A small image VQ-VAE, trained from scratch: 14.3 epochs.
Rows from block 3 of the decoder, named by matrix and row number. Rows with one number belong to one channel. Each number is 500 + 50 x the weight over its row's rms, rounded and kept within 0 to 999. All counts start at 0. Numbers have three digits each. After the name is the row's rms in percent of the matrix's.
# convs0: first 3x3 conv (decoder.decb.0.1.convs.0.weight, 128x128x3x3), inputs 12-23, a 3x3 kernel for each
# convs1: second 3x3 conv (decoder.decb.0.1.convs.1.weight, 128x128x3x3, transposed), outputs 12-23, a 3x3 kernel for each
convs0.20 090:524470515490443509475414523423444473454532458468529472560551491552541492491505597435474478422427442442452488396363408418521436400382406513549505513496514420461435559546566549502532597529571503452454561457503507495496414430410506564473481537477497450498463467487466492521464507480523590485440479491500484501544513499525501414
convs0.21 093:515531471529499421519523467481513547566524505541510465559516565470495562439408498531510472562423512470476511472465526483400457550484459543532493579554474503487445557579507430475549578600483444471473449493497441548537449433465487469438499460454588535585573468379486516481529530525523562534458432508477448454523589431501531429
convs0.22 110:508501509525499485523529468446458516473463421521466507523500504511474527497513487485510504512533512488492509580641556584554571564539515470434500461421501486472529448497471527546525472494484573565501563546442451426362483542573429500498467441508524522546534477524567534524545475493530498517537517574444492470499593489498502465
convs0.23 094:486527484495448471531585545438553495468567510459481527579467460539480488546570429464421465539486543577433456475379372522471385471625594490530463541512506523510486523527489562570509488476456477465457520379452614500431444542540473463499450462456623624465511566417519503505395501534409411482450496492489599539440633604508468429
convs0.24 095:538522518556535531490537512395476515424532503566584533445569460489564492485532550530498491462471450524536462538545582532536471513518525545532507530524580505522505507466505524468541514534553476370442389334375330347434562515484513510500500465502640610551662653492638484495575479543524449486503487465545514487585505503472372592
convs0.25 091:506452515460476563486486533597518540534553517475498559590521511465438543475464503473459409552436487502446444501492569450516521429535461505464433591556457540561499477516503541566514482510478430601567493531564534512529491443508481502490512533542517440523418488555486523415487568525459511572514477518446461553468455497559455473
convs0.26 104:434510468482526471516543532498511470546502495518510451508523513539439401566482417408512459515580488526577433534501528438494417453480504515556465506471451487490424577493549582438466648554536426412553443420443552647704493481454532497577530543531444431482479468493544489524482474565519504526498547508515547478472490516476562577
convs0.27 095:483523447491492407486491456483445466493448467454372455368487467490517490456469594487467514504506456580520550580490435562619533542575504425419468389434506406449533565422412593527362578484478582487405588407370532478421511579487487554509448561442459486492529458509515443529481510516497498500468471473458464459599549417397542459
convs0.28 096:470474450504482403515530423528442366486460529524420511461467588535507526540555382528496488507471485521524492568525486470509523496566459432497509461503588463505536413443526356357435481496497391459505370473483481463522508515451613532426579562448567439400487453392458452394516483488467463472447491482625515507542385500573502500
convs0.29 097:557496557517464448454509501488463470536466552510537527475431444559529485502553513461486454513479447469427470470482462472433534495443427535525533548563495548583524425464533532390519420501540479490509501502490509484504431488496490485503476475458426375364407389389485493510519484476547500520479502551540547534558830533466502451
convs0.30 093:443423510454460489503556514524483470553450412494457500463513497595570551606611545463573526458562535420459439485547522426530480447460499540569528522511495558505484412496565508540512489504462432405466451544519516620580547521506448487564513511532534472435511546558503540568518490489570543504508470468557566524449524460454454468
convs0.31 099:476450490496473494470426451430382443511512543584534476517505613470527482453495473408510583537516638437558568410522479509539492561534540633534494496444390543452416529527490572546474558527448419460472471472536483502492504506467516542478485495523525525432535418496520484523578529473540489518523546549495499584412482464534510559
convs0.32 094:507486558468484547430396500442430492494467486494496537600549484479561513457505494479464438548585533535550550491463503572530509449427529375388414489475501583568515501527547465523521455504508516446581541396578498407552450484492532468497439480421507583495518464521499479549527489503483474477431463491482639552453409513497493432
convs0.33 099:519487553501507568501466496510488492411461648512406601528486462444531549363463520523527475484477445503516485490592628426610628447453568489517495520519498545521506490477474466509578516459445509403470507491442505499480547510483563580554562525518516461449508496538504471486413418435535557516539592590524520522525494471585516472
convs0.34 094:489525433490494428516470431449500476586551613483465485535478474516487543459406463502456525486365455503462454589569544471587646404443545410480488516504522505554577536463487582494549523502475462549436568575469530497491475494492504556520488525495499481640541441633487466418554490492574497516567479537557565463476478400518498498
convs0.35 099:533497529504544533561556574520495491507473515511491525490495500489519515484485505476487481582505551464476454499412463430470437531511503485460487515446484442429481464481496499427498506504482510502516501477522458521516527428498502537491538438534508425475513446448529443472455444481429442407478463448488516465489469529491504497
convs0.36 098:500441518506506499451508460489520541411504504417522583458560491424465488520417520469486500427513529491549520513524516501471429497440509521451515478452516482474529498549501511498471499510453505502414608478529551505504452450568466526463533525458500496453490403516469362419453411538447472512542501527448452599515448690409538482
convs0.37 099:461468588502497507563524541480473501521485497498366468492407475509403455561426461460502560448549530473562504549502489557515495511509511534589527512568517441462488352469547444527542532532524455495588549460492580504569485524537497517532486489512492490473532584491539623504514495425518460397522509406626512497457471536468527533
convs0.38 102:537515501551512441484498495477492516486393406457435441448467510478474560554502574458522478526557564539517529495453503444465488483489485518518477499539498517526496519538507505602502419555385550546467481447500508571518492519541459436531483458491473363428480436610523449556498482482485463431466448420465542480497545531513481385
convs0.39 095:451454478464473486469419470439516460544559428509557477574590665511471469479535517432435420459444447533502519522406377546296376456490587566535503518551455579566475571556536532464487477485408540486473533532539512490473492571529467518559469407472419519421458496453498485499511557526458550479514522454496525442506536451551456498
convs0.40 097:519512479452470492424480471580519524455480429527481484485469598445407399457478429546592587465433521477513454473472461566556512510492537538505521464517585476482505499524498462548494415494544534514596505472519484438482498535491483475447491452468502409530500430448547465515550523560519522487479459470520612590435454490588526447
convs0.41 097:516505457500461513469435542549496491433449521386393564427481628415598562394538582470459483486430491512408454640566451552619482509543435423428487460496521511534552553453516494409570508461503637468463609484540527508526506499443490473425474545524613521383513552365559528440465401512532458471476461517362490552563408552548579471
convs0.42 093:515520594460442558463462522507444502533470515561520522569492587579565589558558552464512553428506501451502488574493463497595470526557592486516566476532522464456496602481466541575517431430483459490536478429549520501503413519508412483499483471502431513458491431447494472351502518514544483445472564484486610447405651583453457504
convs0.43 100:512498510451514497439474495504437521562499549510517521438545525564474524519430431492534468575604471526486492483481474498426496474440460488516497469480500527531525509429543512429450480465535446517487473553453493539544554509419510526428558481535483548554423554590537586613478523434547605470585525462575612384409689282507548420
convs0.44 100:525484483405439467479496504521542546464483571495445580587615534487513558545547542464468446430518478470508508483501442465464492474542509455416382476462428458455448520517538480436501502461491397415420519448493606542431394368303458464466395386416480445365438493580420379644528542565485540564560467496509428545627471510435496420
convs0.45 103:444522526531533585528508484386504519543612422557539385507556536416460474526401560424376498476513466584512545490484551456520545505560632498546515445501502419425468450544476443620443506364525542480547467523555511511469400457389400472420463503439454438449437475602530606577489502475546495584563590623528629388622387629582570527
convs0.46 102:430469488492512490590583544407425466457534543469593516440444491562582481524544553393400486522513526549589573527634632398485497421457451520469530436406450422391436524519562445447468450449522447487456552487420521444339470409458449521510439479502485420513477529464521649489492474420542479519533585587549473503490496472511432444
convs0.47 102:504537525497527523518546548524506502484471488477445451507510513512508510495521529498463489523483489528497494465465451467471476477456444479500526468494509504501521485481508447441461464471517452465451499481482499528529548535508503529493515488505509476455523479471558511481477485465503531473526546501534565546502486515508514480
convs0.48 095:511472485474403470476408514441414487443517453495509468433502530451457453574561530552491472486466473467504465481485495497500440575645580519545506542574535522495503469493523461545554475507439496480496507533602544617514529527568494530516365409541376455432471521437554564526506479520437446586465499483578530548662454555318421457
convs0.49 103:451481467502552566543521500494544463576486438426479497476450584484512550463491439481544595540594594564507417475440419399390420409484591516503464543555530469501464412468440509460434447447492444456452458430472505445569427469449446538485444426409519381390485452553475539475526501474530470483510465471506555463515478498457511461
convs0.50 098:493495466529596454593511477528538527584473507530430530527458497567494458501531394481469452488538525526480503427572433495502487487526509496479520439496523511548571513528487381378526478480528472585519543571478492462524429515597451555494519433449499531411555437428463566455492514448520486394496514478406450532389583473543499417
convs0.51 097:511495580502518528510505499520451497468477466539496524493427444441481514474477501485416473479495520510465559476478387481461565475511518475505518487549499514484490528537450494459450455485453448372400375509596486617647494439420491450502548498525498500439583393360537460599501590542498571463562464470566464493409504533527488413
convs0.52 097:435432482478527567554472475530530501467471413462450503518532431672524379449410468487501457504520536520582493520496444437523544531566541482529550502484525508515541520555444457440432527470522445466525545481491400387491531525492459508522482400521502504605503430508489439434452516459502523550499513603455374552386607553652511500
convs0.53 096:525484467583497514467548475431454456475507430527524549527502449520635488531587544448463531486507478500519515552526527530631567450474468513491573440399472507480522525500543578398529578610598469484394409618521512496423452524473472464541446560531443482492515504556495509435481484474563505467479522619495548430540607588472513545
convs0.54 096:565562545600382457433435442592393449494383456457592490523443461522436533504422516527490488460465472470551540473490517455520466450466487503564526457483455423408446591472517442408472418478406578505455449403473480411398542565502525481461398445439492402477439537550486411469499503466533530555515445466455620472551415457524523576
convs0.55 101:554520469524504536486488535497548541404456402542639409423460477441557483422474530488507633370531583438496703499406422514375333504425486491497503499515499453450428519484473453436518507441506505485479466529430439492566483479423542429476507452408517470441536475466552499514540471461566404529532545552479502479628425557630486655
convs0.56 109:474454455500493512530544533474518443437499463438490464503502509461473436498512538565528539530495452519505535510548519490490435480462458525538492495503484454444456462477477457509512515553515560467481522550540527549527551635597644569693471537493513508453544481457501479454533583569503469465444444433486506479516513462514598480
convs0.57 100:572523588489460510512498509499493492529555481478567495598554489560483507595490549465470481462371422445414412546521546532580500563491527533523534483492483441418408479492456433487585437444574428446436426521514487498385451454379509552469429518474433488559451534509510492475510474553514492512518455596571516668464520573529490617
convs0.58 104:483449485461484507485470451452565539462539573450488486517464541528579523576474492458471495539492479488484435506628539458407436462421433498475480486455482438481483541524524575523508541465454612504503482471503531523515378395391491468488456483517544526611478497545453472442488482544482578545567495553478445491486451451465650546
convs0.59 097:431448493398439482452433440435526555565432551443471544437407489392386511517453478473464527423444414533570557490490561555533426524513415441396451488524525476492483485459570472460440530618421520573519503501564628640501504477497464517521437514484541572533476485510350566504551544551497528561551465529570565520405515570464523562
convs0.60 096:434508526457484509532512561453408588545478560490459507471474436462459499463444525518601525499492516560432428420579536531451553527523389503567594471492535468487529423411488471574473462495482539529464430520542539528418462362451545447354546440445519541488530472479505494523474471414486550493536519554471492497460601410490450463
convs0.61 098:461510477449488461410475494428432469436476493467529508408358464414395404447490480448465441444446418512486497530517484564550551454444487492493463497479446479518474532512476519467478495523543510462477412403472455389503529580514461464476489483469470451365419582535364516571510507570496489509549507554483453581414529447530460466
convs0.62 102:557446480587460476584443477523495506473398527517391469488547552438507560480518614479483489496437434484470504479491505502515468500546430518536478487503489499528530461453480421426575485487577504459461544369507529463505602531432646456389518494458682544490684474434561387421513542498540600484623559438531586502533462386549514335
convs0.63 098:487501496525543491569530460444470435431558591499589576483462439587574489589635509422415458468461412566531454542570449567491449610443406510505515466506502515532608543536527478502475430506486475514497436477375419410506506533519536556569503525550405411470415585547444560571431413433486473478456471492480488491510406430465486590
convs0.64 101:530523464507503532487560508487473493530481511532472543520418465598531520405588478609696612693697693538538575499520456436516451445450435498426509509487514468510485511462519629470577493456529453458456476373395466369448525510475498503428424481446511499499638570522553468492554472489517451490494404466533479597397575457549482595
convs0.65 100:455473499467496504514507499630531369547492448541458378551493529520528510454500493484474547473526524460433528484462521525430500564538523475488517517522513475526525507511527395431491502411534455525555465499568538428499540487514538504489498534497565526483670508553636577448556565523434435487443449457521523508512517476407548558
convs0.66 102:454509463532482495525522466575482427476552407446575533541518547522460499538461509510532498522460421487493471561550531630590488426534539490496496485521519568563532453397385542573521545602556423504488445488468439497550465504561526462589429465458517518414460475449477510541473506541460459532445446480531693581437441575497338426
convs0.67 099:490429475476441474497560526534477556550464472535474413500527415422501534476429579491465474498558437527525493595494521513415492424483582443554495470515569428483450524441479580528431455450430501513432493483407509473449414482422503448466507507484553596465522552522448532540489445456511502481530563527471527450580608464478523463
convs0.68 095:410456502482552455446525489432498514478499577471441485466533532409489553516460590427501500314438497469454454482581547493481510509515566591502463528459386426408341562476537386537504511503506531469361490409532514409461519498601551532528473489527505511531498450546483452385480512475506536531504594595466570564512395481496481537
convs0.69 111:519470463508499462494521475415464493503441455434491446466533477490508495504501507552497539499503505535470493541562518529552586481508518376453362536553547415489425552495484522514480501535488539519523458479524531498514487507425476491485491494485496514481448460458478473486528506556495439493549495563480520528544489494512554486
convs0.70 111:561580531495523512528459446479446453488495509497571536473472435513531492524529470439503489499595557526621556445455460483507558513564553526533513480519535462450491519458494459432477437410538498460500418353532435415640539437477556473458561526537523569559444546525451555514510568602503552567519533543542545495510484529465366424
convs0.71 102:512519505537463493439483484543489448496387495452439479442429537499469517549515426496427516392330549429385499554626475556588441534435422466465508468479501533542504522495474530566414455407462468496521418551516507498493529546509505444501522463488442563531364590708512562633548494574438444574482462511501539547483468600539517590
convs0.72 097:577551553468481529471510526510573525473507550562562579517512557443448489530536419523548515473442509452480414546539529700545459545532548545478472549475446502449429541569495441499444464467447436449526502530591561558525521451484470519463490432492527559480589530518480564486557517535456468487463477570511436457454572487533595573
convs0.73 126:534474497551492503547476514528492506518464438505498488477463496531509513506491518521509525493466522487474510469496480478510475498508493526497529516496534495450510500531478491487501572518507456493480477497509476507489509481526499455517470500510540539493482517497484497510508486480483507481486484474513502512521497492527514542
convs0.74 091:439465468442386539486441510513541433513505492477493479467515418489491481528475527544473447524482474508455423532473526507532546625440508502418395563572428633560519469594629508493578463492500447466368524525421558587498564529419516544440509515497686588442699513402546538518489511377479527404503514464497537509400620533483421611
convs0.75 093:496538514495462397492447444516496499445635559412484462484551546535525554493434454539474481542528480582443456454475494517566531538527469501507518509502488491480463480407647437283531599556648427377519403523616398539530529528499540508495453461600536531522470539464540494488471589501536589468497449454462611491476490523445518472
convs0.76 093:585520480503442473449479423514561497547563476542613505614562505547474403531431418500456466493541466493542475467406462393493423475447545482539525521560561420448477499513505485517500455526513468492500525570513489571512598469504470503464560469476476517493526573562522641522489462506479506467477464495488473564443377437510541456
convs0.77 099:501453451503544527490577527428482470462509500483447444536426440512570479487582472509435397412335453517439424519535503445518463562524499450508452531490444417482411508569573563545547486508462404527526479536498447516512483476557527552500560534486576454522638491487619485506471514561452542452445516509460458498459538483502552403
convs0.78 105:512526487452516445519556516524542507512521511480534481447497461478499488504504511518493498539489547536477516451449460516441501472461481537513556524490551477460522522494512487479462517495479546485498494452427495504479505501515541500563486506530473507479447493514486490509513546459497541506478497415491479496478499490493469524
convs0.79 100:564621538447584439454447455565469525604523586421525406511504447519484439509512534531624568459509602438505607486431423525465560528510516560570545615592515519575479443402447483527442494474434527476459456521489400522410431429559483540488469503553589439591631502532510423490443494478451544436473511557605563573525509482395421552
convs0.80 097:440547455491461445475485431516560481527531540482458491569551484455512480514445502532558529537521371474423531476481592414629584545552406592478519446507497532498527469516523524614508411498548533504506521526428539497365469473495602405474554500482561464531444514576527540480489455480468435458507474490537753455638445440491444506
convs1.20 093:484552566465507558431516495555570546569584568572596582494466484520498478553555536535521577594590624546561603477537538481494526508543486571530594509530515518495516501471460485443410502515448539526502535516472520483495394427480447402464480456464465496478508557546501544541456472491443413465464473492494535535467497515493506552
convs1.21 105:607535466596492391503466488541461421497467481518574587481498474477441501430498462462553565507522421498490477505460491549511554522577511488459456469442402509472497505457419495567615477402492533497516566496514521469557503542502500414514575518553527539549514545470401454428471454470508443541453454468561420469580477470518594502
convs1.22 109:528489485521507520473514521517528511549549513535551539510460459539524462468495477561592609500521575525498536483439436475448435511457442527582553511572549482528521500448475554489469582519502541541535553506426480423421406439458428465490419448414525501485574521520503519507480496455476498462446470433565596570548625585538581599
convs1.23 116:476450434516484449408416475509498654504455529518474558495423444457550408543528501556497423496494490508492474470464539485528519558600647489533532465440486564495533526531514537460560532488520508517372462611504538511500564576542525544514449474501537455469561439548499404456466465529483483588443454529436454496524466404432471484
convs1.24 117:482438575495466463510544516481420472491460566437536531489469437451461461521435534468454485507454543535537530466569579467547531458534437513492496500433509526493519481482506492499519483548538552497552532510548538558576589558538597478490536450458477464438466361341523347346539565462580565499511510486486520536488570458512585554
convs1.25 118:552436502509503526514547506372491527373453554502473443486560586440495531449402412568544496508482484529492485530486559485529474504509551474397399515446379513508448554499535615505520577508504470437518498517611543503636439470459526515507499589506554478581503414488487430481517470474523476490532457464496512436515479459461534474
convs1.26 093:389383532502571597519457573560441478584524485518464494438419461530492476475432440482434461493422448502569570491494514533447573465498531584551521507474486506420518462493429591587452485503436395465430585469493511522572523520628466504469509472495542575487556561573607579570519430551485523449549552502493492438500482487466439481
convs1.27 096:553453533528447519568516560552608443502616496488495515447459525484470480494470405549581530535507518523564505496516493526367514534434485531607638528612566535587630428536411422579434412485542585580472579591428562579393544483534557438521635434488526530469446516507499490515573538497492505469527546565504544544508465491497519524
convs1.28 095:581457562537524585522488479423621455488545462677582545474466538503520410545588524492485544511553578446430549509466518475514498519532456418500537401525525438530516546539405493635563412567533494513577505558623505535539570431468520494372544588513529604533531597507564543451468511549554606543561524450459556508425456597510536528
convs1.29 125:460513530531422502446479463506452507434427498465499504526573542525570472582536575452460438578436458522540564576568507502590562485522518523501501497480458517462440461536519406514495422467568542564487562514452487461525458489437511450452450536513450471466539555593549553562500520532504525479535520495456515510499526475505476489
convs1.30 130:496501558542618551529494490533502420589516391552412387513437481414446447439493493566519559489481505483468488545575611551523510479435520477453462455419403475483489462488480481521474513483443432424516451489536489559576470503526412458490493484425478492518456484531486523557490506500472421442504462470472546536426376417437428466
convs1.31 095:556488546479553549508591574552490524441437483500593550526524513480508506436491491504477506351436468448454479403385358476458410482442486611591551595592599553539477486461566542379477496483541466505485399480431509606513492574569566486537594555506449509494513523582456460553518473478503462534533466473482473443572508423507443505
convs1.32 107:535520503462504516414463430491596502515533442546562435532520551548482512454509394488438431518447454574552502523568512416481484479545524465423409481546508527590569443476446495464472449545476436533524420526450425525416545479523570504445527565550496537556531580551542502487454449465517507475460453465506432498513465516547510488
convs1.33 123:531518489506468473521492547491493538518453531502461487512556580477480555509516513569587517551522521547525485417428493552537479558538454543543562561534538562570543482444424451477426507515456488552567512494579581530530533515478402429442426407462497474541589490510481442483453466495478485522543546578484477402510494469578520435
convs1.34 092:489468537596508470624499565521501451439451407466478489503486418436586487493486508538515488542595523496501458510544562446475465421476519447458493483447475537536553575485461512435395511486413480493444519484422561477497595514510588499567509479523500490500457522455317470468492550498447543452477483488494485489517523502554494484
convs1.35 063:396403398462445495492538435465486487452508480487485468509522516473496474508528505580560512515484442517495501443439450503499507522533494469490473537529493504524484495488454519509492525519515500505547478531509516543517468517503468435497513519539526449475535483472494456491542557513582586548533532505550497523585531547516515534
convs1.36 096:498506531510550507433561468506382642403395699423488578519507445548508526500533529453462508515470497478507475481507451571578525542522477450504502508542475464549470541435511541474621491427463538538457488598422507498523533506467522421535482519440407558533403525459574466481505563517462532506480598572425501546469550484556577507
convs1.37 097:476526485437545473452547538518577554463527580457540493509517551525582592485591590527460553511537579479480519488572455522493547532528521503529583458482548454405467483496489504513483496553524419459526537579533458503530547565478523535388571525501451526510475545596529507572570545486517551477554545505537551577438540527452492524
convs1.38 115:549531500517492494516443557499508507526432476420454557476464403431437417563545398487476490466530500538543492504403441585493498478496459436405514476486480530504568539449568494514558504495489491560630516639571564562380508505508465459420509483480501515560521454472454445597552578523404506536481569523522529534493470473471474455
convs1.39 112:600583476532432472590559528558465481547456459544418536428420444462486431377392390516602491519504551545559530541515427529570519524539498513477446565466463546543511544509516542482505537456442519436514498411490527436443474574501468469600470433538488474515486477562561567532573387447565535569457474534517528501534435563510568505
convs1.40 098:495487527454509561504506568564507421516552473433475415523510550536557495361450572538531494479507531406398396437557499456481512429451450529542479456491516482538562410430530527490487436502517471497531541523459535585466596521540607550512642608631546539535484472550483523575525488522523481489558538528549533481390418534494421443
convs1.41 090:470527454474550482449569501418621664490594577557555541473527524436431526494459449560548451500536502499495536496607541531515590565544538487496508530520524520543553493499604479419566459516542504526494498556485486474464569492516520496564508439546525603557424632624437573439490584552542528506502497481495414449509431456499508528
convs1.42 088:523563516500504439447450443514545490463488527488520517468566571477624580475510505496571551565488490502571495491496522490472546532455457559561530459508450509478430537555513541526485559599526541432472498554544528504490415524454465533594473496558547447511591502531652466529495442473459470462508541500512476524474521470485527501
convs1.43 110:407458554482499526496456460415546584382485546450460611432578492494526498514514539541435440503459490538488467496511576483511519509494510471463505468461487481398433474456502531511525486492529449443511499553581479579632463491500523495442488460453434442544396452512400453475482478534555421519580495502540370457570397587524489491
convs1.44 096:512480525541530461517506482468486576531466550528486484496519539438485497495520492474436501419467449437429440497440450567492416547579525495472465481461441539525523480518526512488578556477500554575480522523476512533474499503568562506496658555538490510383597583431513466449482539538412462487499504536535555546507517488495563484
convs1.45 090:554455498466489503503525559566516425527491452519472503456489395521686504459521448505563464497543518557569497421459464616483587536562524517536574512540526505479523524586481584491448506516471466580523390536486453466463624560573589494569568473580402445492392520472469523512473426399441448454501441404519435545607513563516539494
convs1.46 103:517404498578404484521468529522409492453435501507599517457506486470436474468465423453414412502460446485550474529492541545501522355356486540516501529559548496514476454508469475500408442466441548488515571430459516485480584545551521479551618563509560403491586454525532542459336428465368464469553527503463556505538587505545513431
convs1.47 079:415507566434492571433495538551566547511534504446443458514517552478473484449459468415443405440456442476494478515527514520523550503502518412436437408441443378407418449537579486560605461548591472485477512509504517520491508500535514498534516488527457433415473477442491504481561536569584533551604582596594586566575537516570519496
convs1.48 098:512571522454515494492436380524484478609489549526437534490556483546613635493534515465456497461481535483516537525492449587518447616581566474488468502464442464487459485491567523436418549518577471496524458412459486425480464563582443467450463449454430380487535472547493495594551524573451548521431485479487506495432486499521479496
convs1.49 105:445489436457496485471508507530594567576531526543493532441510473524512487482442456460489456425465462461492507499575520573547577626518583553536549489513472530532523493470554464494514525514545370460475446576422415439404487542524438449532555560503498448508527480428596506538506479467394451496470494450553477438490451453424488473
convs1.50 102:465502425473483463527500459473560387362546472505519529485442537510489564520514520514535555450430551534518518523430482451429557501478555579608600590559581500549634448507472512578469491523456523506467582464559497476514619511539574494483509534553505472598468517536514531594520501496517533450568492538488556509611506542523510496
convs1.51 098:501451526539464555523491435488575534502499474565477547535534602527560589540543465453496475520465441488420494537480520493546590491525533511476493448457419524462490498467411546470453544473515478371440391396493422470515521517466494553536551564508472456470477481546568543563545454515624450541543474562501486492480437445517515477
convs1.52 099:519552556493579620509506520438467577524506587567582616505511449525413436526449472536427496490465475509501540457478561511511548553471547564565590500533495529547562536496494473535510493442479479531502476505532502550522534456467550535518602596507491536533490468444363383452395497511469488503527549549592429474441490503476483507
convs1.53 102:470489512543583534453457404469436506472468498514478489513493563503485520443443552439484500416515529480520521544607501543536509533552485450501501497495551441438487427423506536527486404471426535560518536480504521535662523468500540475551591520520525551490458533462544509535477574497522504490493395490519502466453461452431438526
convs1.54 103:511533530469449409422467524560554502537554501453542473462524515571632567537616425427472484531563546495582597581573575491491653522510477530565550553611621555532506444495456496502489475497470439436415508515535477487436608551492606537498533510486470462497500459517553543502534534461495537488490488481508472463526546567561589521
convs1.55 086:462462498460423469391372464434486471498613556515498520533542532540563557513551603370435449503431504482531513540535524532603507573548472605530568579494509548540573540631486471618496489550524575551575534462535491497514537475520539519454510496490547525601530536586505508498477472442569517456566465502513518547557500589527566563
convs1.56 095:490447491484521505515521557510493589574527573598535526451446491561477541492452466459453434575479436500492441553516502508523571437477479570541526524472460501488497493476491517487518526510572503464448432455472450520403458371482244381323369300421521530534554505443495445423538524564519506495381422429498467498562521558503517526
convs1.57 077:539431540527430458464441409488419429534468436429468450498439457489574430489573489556593526538573489546573495398489439518423503512471481590564552551507542484470476511509457543501481510533421604493551477497482479527451572443561492433482611554576526504513516479483494534501350484431470461472416508496437472529430499568480467543
convs1.58 114:528550543481485532441401434489411550436499544490600616530534496532515559486534511544591514470478485467503494516472564525549582582486574554535526531538526528538489472560537499505528558560516477492499527504496524524450458508509519492451544500496457457515488470515498550541522543483524548507512547551442428408550503438431471467
convs1.59 109:543544517490552517467531436534674535532495421490434424554549476489487489404439473457417456552556502537537530526610538493617543533522463530505489465438463517470440486499596527495540484500497459426410448468367400440487520460571496440553543534522443546492495483522524478490526537489510467460475421402442395512493554516509513477
convs1.60 092:453442588519526508504513640493537551444436416452459543513483449502526517509481486495525569449512485477464436520414465461435448447405476562571557484516538514518485457580528492527577561571495525487409493524523571504481521572507595536494571550550526443507554523578511478522405435413478499494548562528507461596490450490511529568
convs1.61 116:480473518518531543512473535479473511496513529487541580519542480545591544571608583514475461525563544507511527507428513444406466547513528505513529506509482474473448480560488498450413485516533561569434440505540515600637507618573529537539518501484493465570546554569484530551457472503491497527464483462486521526534581566425452494
convs1.62 119:464501436536472383495493386508579513502573506539540500471501510454477517475504503524518576582543535565546534463476419569555425490452544481471517498497494499451484509483473544518532505576583461463463425517548560553573469429444545420364487374396538498434513470342470429437593539501498384507452476571537544462556517467514437448
convs1.63 107:488495422510554464498520437580553507477524406504496466423432438473524607453447514531521466460512504547507465481519512533577561444494613500520472563544552511493528638555512562520551534550550417591546569514534552486418501509474470484481472431436532541460414568464504546465565467446555523488547508520465499432501472409470536491
convs1.64 092:445534569417503543503480561525523412508484397469540485547499580464490501496427540435422451456431475479469529575475534532578599556439525505457454488525461494556500459598561409552455441577505437520525512535535586624650460460432509436367482545393499537460478487479551495458544539502476478456467546415386495440451521532428450412
convs1.65 115:448459613456446565515459578473484439415493461486514449480418454431513419480513441484523521536481498519474512481520589415535528373540569468433487485456451462469489542525407492482500536464456639586569539543530484454460581577543496555499467544505429398427445426395452504506478501474441536508443464517364454572506440553494471531
convs1.66 114:532493476554511494467519617482529541467464550442526573548437456583541506490535492519525512535474483472472492462482540486527503413361472488455412515485482524507481534488518500463472628595562460462486559542518557549452486501500477503418520525493512611532475485496436506559532601499416504493486510484482464484481643441441453404
convs1.67 088:487507534502507483512545466594557472609515446478413461532557533477460469500507416468464499526413497445489497412461485431637519422522409507479498446413441509439473542580526538467547514556567505547533507479455548437419565532540510487460502507585557488428540515425449373353519547533563501501530602606581510485528537495518469491
convs1.68 088:548530500598561502443582548484572631471418474573462470506578505482506581478537584507575573462545683438424563455482500510547420516509481572503472538501463424393394508509519534427540498511474573545519466526511604548486466519526554498520575521533525520507471526508493548537447468455490454432491497421535590568600595504408480540
convs1.69 077:478440538488578561528546537499449524500483474545481582510442495477476513511448482526554470557552477487506449484453485392473448455460472386355353366362346425432384509424425516473414516477454477441508432463551436516542579551587523577513587552577476505464519567489486517429456571498515557559412549520454477506428470471495444527
convs1.70 103:630594571523482466466447449514488566530504576506535599490473499470479514484509499556484505530478442562508530549509429584560496511514535559564581517497510527510518421574513422569542448511526442535527467591616513560529515514390498516426517538449420428469480485537487554536565576518468430447399435438449473492440489452487455455
convs1.71 127:462529537543522445554559504536478368604542419493460362458522459497500489519519510479523482478555455473474463445500458467523514481530447462420411488456448463438474600484460484473526501508521498525497521485526498478433592522596571523530527443538494556431543589417487479499448408403503520554506439444580480517580442400582462510
convs1.72 091:454512498437522493491506479482404516537415545441502511602534549476547598487514549560537480535542508453436363486491434492513315449445414477498488518522475553537471446399461446519596464523518465460466475555471565542523521510489504498572554594598504508483471401394512472487474507458514517537480518408499482495524564529480362387
convs1.73 074:448449455462462442461506464464482483534504519534514512470476501466468483463516529498525515496482482505475479517469510525512496552523509517544505512501491519526500544461471579517464531513481544496515493465525520472529479532566433501518465503526482499510468501516419478497554493520506511466558504528486522475484494481525478493
convs1.74 096:456465477472526514483509572558481480531449432484489501530596495477495580509466576501539582479466499551510458502497340578569396528550500551536492506467493639587544503556545470550560393410537599513508526500561551490510561656633507512564542477457507399448488483434432464448484516506529481572443471510449510459456499558496465507
convs1.75 097:496337428578380403535588402533604592490534483552538475452475498565583525453569501564611452546592499578587519541487484534376536465481493480409491512438387524489488455527472591604514487589482418502597414489466472474449517560502495484516446495560444426517463494527514504447478487517507529509486458570584555479546472611525575561
convs1.76 100:605481536500455535497537467498380517455475518521522377502516432538455456438413443535505481558551486581534427494497390507547478506552495499447506473470477512509509552515644546505539538516565530564581517484457513447496464486500436507572387464414533446513528452460524455505442439487452546553520477397515403506455496574497500538
convs1.77 098:430444505479424551510518557558466546474435467483467550480462553516499615493553563457484493471571474476494431512435380527397493450432482537465511510468432533473465486554588504556516433506533526506557533495444551513483524610494557493479576571580456465431500517494473520468484421602496483643445548490452602457546634456496477555
convs1.78 081:525493509532447503517497492502508534479480484493447509511514482522503448511546462488517499498529465541527480540548487499506441504540501512550556479519514461501514457458513471503469515493504574493512558516514492471477535511492436484452502533509485510539491499545473543519539466508539538494514489501484505514503500548540493556
convs1.79 088:580567569523512482451501565528519521433443423421567521428477511520491455489486509421469458462443550480397520457508549491483446542499521567536531511488435482493497592554571499542489477579542610508569519468497523475469444510551555482482539554506459482510459516547468488432519475495561425519510516554508488493559629535451576595
convs1.80 116:510494551536548493500533533417568459508449497537433510435491526569554490583519489455526472551521458470451444610488496441403498484496444413453486512549490458508403405550474453493473571557476423374486418453489512453389531499449466525414547507633435403518504512550504550492449479500585490548439537604576546497532409568532534461